config = dict(
    arch='convnext',
    model='sound classifier',
    dataset='drum patterns on synthesised drum kits',
    train_examples=26041,
    n_mels=40,
    input='log_mel',
    norm='rmsnorm',
    activation='relu',
    moe_every=2,
    shared_expert=False,
    loss='cross_entropy',
    optimizer='nadamw',
    lr=0.0013,
    beta1=0.9,
    grad_clip=3.0,
)
Rows from block 10 of a small sound classifier, named by matrix and row number. Rows with one number belong to one neuron. Each number is 128 + 32 x the weight over its row's rms, rounded and kept within 0 to 255. All counts start at 0. Numbers have three digits each. After the name is the row's rms in percent of the matrix's.
After each neuron's rows are labels from the 100 clips, of 14976, where the neuron reaches its highest value: "strongest on" is what is common among them. Only what is clearly more common there than usual is listed. The data: drum patterns on synthesised drum kits. In brackets: how many of the 100.
# fc1: MLP up (model.blocks.10.mlp.fc1.weight, 1536x384), inputs 231-307
# fc2: MLP down (model.blocks.10.mlp.fc2.weight, 384x1536, transposed), outputs 231-307

fc1.431 093:162192203094118135121123094090162142163166120130110106125083128090061090127161190144147135143122122132171183096114143131084164116135192167114170132129143142083128113124091107149103177118143146119067105113150107145135168144100117210
fc2.431 086:128228124100122084109128104096151111101132148138156127148128157125112121113115149114159123125136105148107128074181106145133145095128109155078118169120169230125184121105119119090151130130121143194104154144133095113064122136146141122
strongest on: tempo: 100 to 110 bpm (43); breakbeat (42)

fc1.106 091:153137114140153101099139125082105089130185149096118139130155165151100131072154140117076173135132114122140166085113125120171077133102136090061175142179150149149092087191105127146107136180127066095099113120085153111138197141111154147
fc2.106 088:146071151133170110133172092165111156152127118087127113123166181130132140126162134132079159126138116112162129136125128103125127102177138108082157166148129255177088134114128102114143138175141141141160062128155094080114157166089129163
strongest on: one drop (50); random hits (26)

fc1.510 097:134129072095142182141093095137155128093125153049157098149081156110123102162084149125094165084083136142065114123159083156163106127143191130107150105134113161145127089113131188154124176132109172119133134160120148107133082105145162144
fc2.510 103:128175126126135086141125195040105111168132132135155108162108091110101113155112166129143092124214138121106159160117088134132133159105078161126140120159169139137114171105107074195160114096116151142107080080147188128154106143144156090
strongest on: tempo: 80 to 90 bpm (55); dembow (45); text has "noise" (35); breakbeat (33)

fc1.190 086:122064099100125152135134070195130115152137136133149159058082155158160149148149129135157110117099150105137168067158106108126139098132096150140112076112082110183174085105147149095084159141107098088142166136074150139102111141159200112
fc2.190 079:089019146095121160133138116038132142115166117115103152134113117141134096159111124046160169111066088167123176131055149075158145123145137149137085134123152124163126104111128149090069104135114098125123114100133138120135174120086125133
strongest on: tempo: 100 to 110 bpm (57); tempo: 110 to 120 bpm (41); five-four (26)

fc1.360 103:057119132174081146131110086123177102099132112177109099115110080168106139109126129154115142141145110199093170160096107157208046158083124143119137112164101091155063121170155134130148180152119105133110189159106139161124149077147175132
fc2.360 100:099124131099105103123124113107157113147149128128166175083117124120109143134080117168073114255197115153126141155134183161181129150130148114103114090110134172132233124121180130133111123108185095168103051137107171098158092127096126127
strongest on: one drop (72); tempo: 70 to 80 bpm (69); text has "cymbal" (60)

fc1.188 095:096112183105154117115049133106192188094149176075132179080129134169082091168111101112147129111175162173151121136112177092136155110057116091165181107138123061160116121100174124112112167080164152110123094114120121174118137121090157112
fc2.188 077:108070128137121125084107105126116175182109118096119143099116140136145122129138143111175147000097120170141091071126112149156150075169110146165150122168168164119084118136180164115131132113151116105113243159150092141153131128087172117
strongest on: tempo: 80 to 90 bpm (30)

fc1.376 105:067126207153102151120103155140155155143168123147139135170146148153088181131095108140157224107125148140162055086151105112138102110127127102191091134218109155201149121165124128122093166140123116126132169130061108114156093177109180154
fc2.376 102:104084112122108175144159123107123120119084135112096075111140084129108103163091111144159134072139107126121155161086133155119131134146123081096107119123110102160069174131140151135141104120125149145141086110143152147115133166090120139
strongest on: one drop (51); tempo: 140 to 150 bpm (34); tempo: 70 to 80 bpm (34)

fc1.176 092:147153112105129132176111098163176152201148104156124138120069123205121116101124161122127160190097131135143107118083128184107159137146129162123161150170146119156082129158134094142145112058124136112098127167140153140155093194145151118
fc2.176 093:103145162120128104129153145126147131102136117117130104170145113161159133102121100107182151125155113106148154142117120154130121060077144129105126172096121167081159152075077100140145137116073148138124195128110148148126121159150138140
strongest on: tempo: 100 to 110 bpm (58)

fc1.707 102:127118079146130189163123125130163171137119124067124106105109130103115067175121152108114120080110209099089167111105093175175096109144130167103148138107153118101165090139153137072141163116149097082130088140083110157110120128148103126
fc2.707 113:092030144127153116129122111104161161145133124179138129122123157072116140120106118138158103036135134157173141118124132060099096112170100128144099124111082076117083088110155088128119115162077131138149171139151117124172128083081138145
strongest on: tempo: 80 to 90 bpm (54); muffled (low-pass) (41); breakbeat (35)

fc1.446 091:093114132107142118164087106192139124103097066141080154113097109136101144115069120073081152154120137161111076104099151144101114127139159150119116080190146116141093137091115182132104126129137123125127143193120122077151088127178153128
fc2.446 091:132137139138098140120147129206091163127122142127100167132097172224143121093183113086172052118220144149146123145114156163140087131112156167164119110204113154117142139130129128162161170120118149159124105148085091133133125113202100093
strongest on: tempo: 80 to 90 bpm (36); text has "noise" (34); random hits (32)

fc1.83 099:115105134119098126167149059162155155142107101076143134180140123085129121185113080099162114147139113083103123058118121131072181093187085189084101177144129143152116107146115112095171127158137146104121121161165176111120132171085150094
fc2.83 095:137225158135093120117121130156121118153151094153129108132104156124111098104095139081095133125155089114139133107096139139144121097110133133155128174130138024135202135121138089131143137131094107173104139119154116163116090101102120105
strongest on: tempo: 80 to 90 bpm (57); breakbeat (45)

fc1.700 098:131096149112122146098117132146141128146133155160101043098143125142057150185104107183048149111139163142107128140074067129143084122145126159187170117161121103083140103189146107194097116076146145093099144106157170083137167082155075139
fc2.700 131:098115157132144098102154116193083114137116110135151145119154122148119097178123136170114155097026127162138120071168118115160122125108135139140122123131112165160203147134117138157106088123131078126124136137107102119121086079129161123
strongest on: tempo: 80 to 90 bpm (61); one drop (41); tempo: 70 to 80 bpm (28)

fc1.413 094:079105152126116142115058125167178124102163095086173121150111104185121167108062137141076190108080197094150149117096147156168078114124144099184117128169141107138087094158206144113061191128096087116183140164080129075190122121134186145
fc2.413 096:114077117105058157092089090168105119182159096120125141095162086142087132086104116087216157130169163146095119126142096106152096139074146117096127080116124050124060115138164203146149117106181125092086135184099121172135160107138138106
strongest on: one drop (57); half-time (33)

fc1.381 100:065150072136095155116108152160148094133136143139136157111148089166174168106157079125114134111139144147081125153098076102162082121185105103158088154111126163163100124182142139107119191126077101173160195129119075173100171098146167137
fc2.381 092:116091166102079133144124149141130120133140103089143147132141104121111140132089126130112152157187111119089182141069154131114137156124114120084101065129158141099122144116135084112120122131157082125133075124120151144153151100115124173
strongest on: one drop (76); tempo: 130 to 140 bpm (52)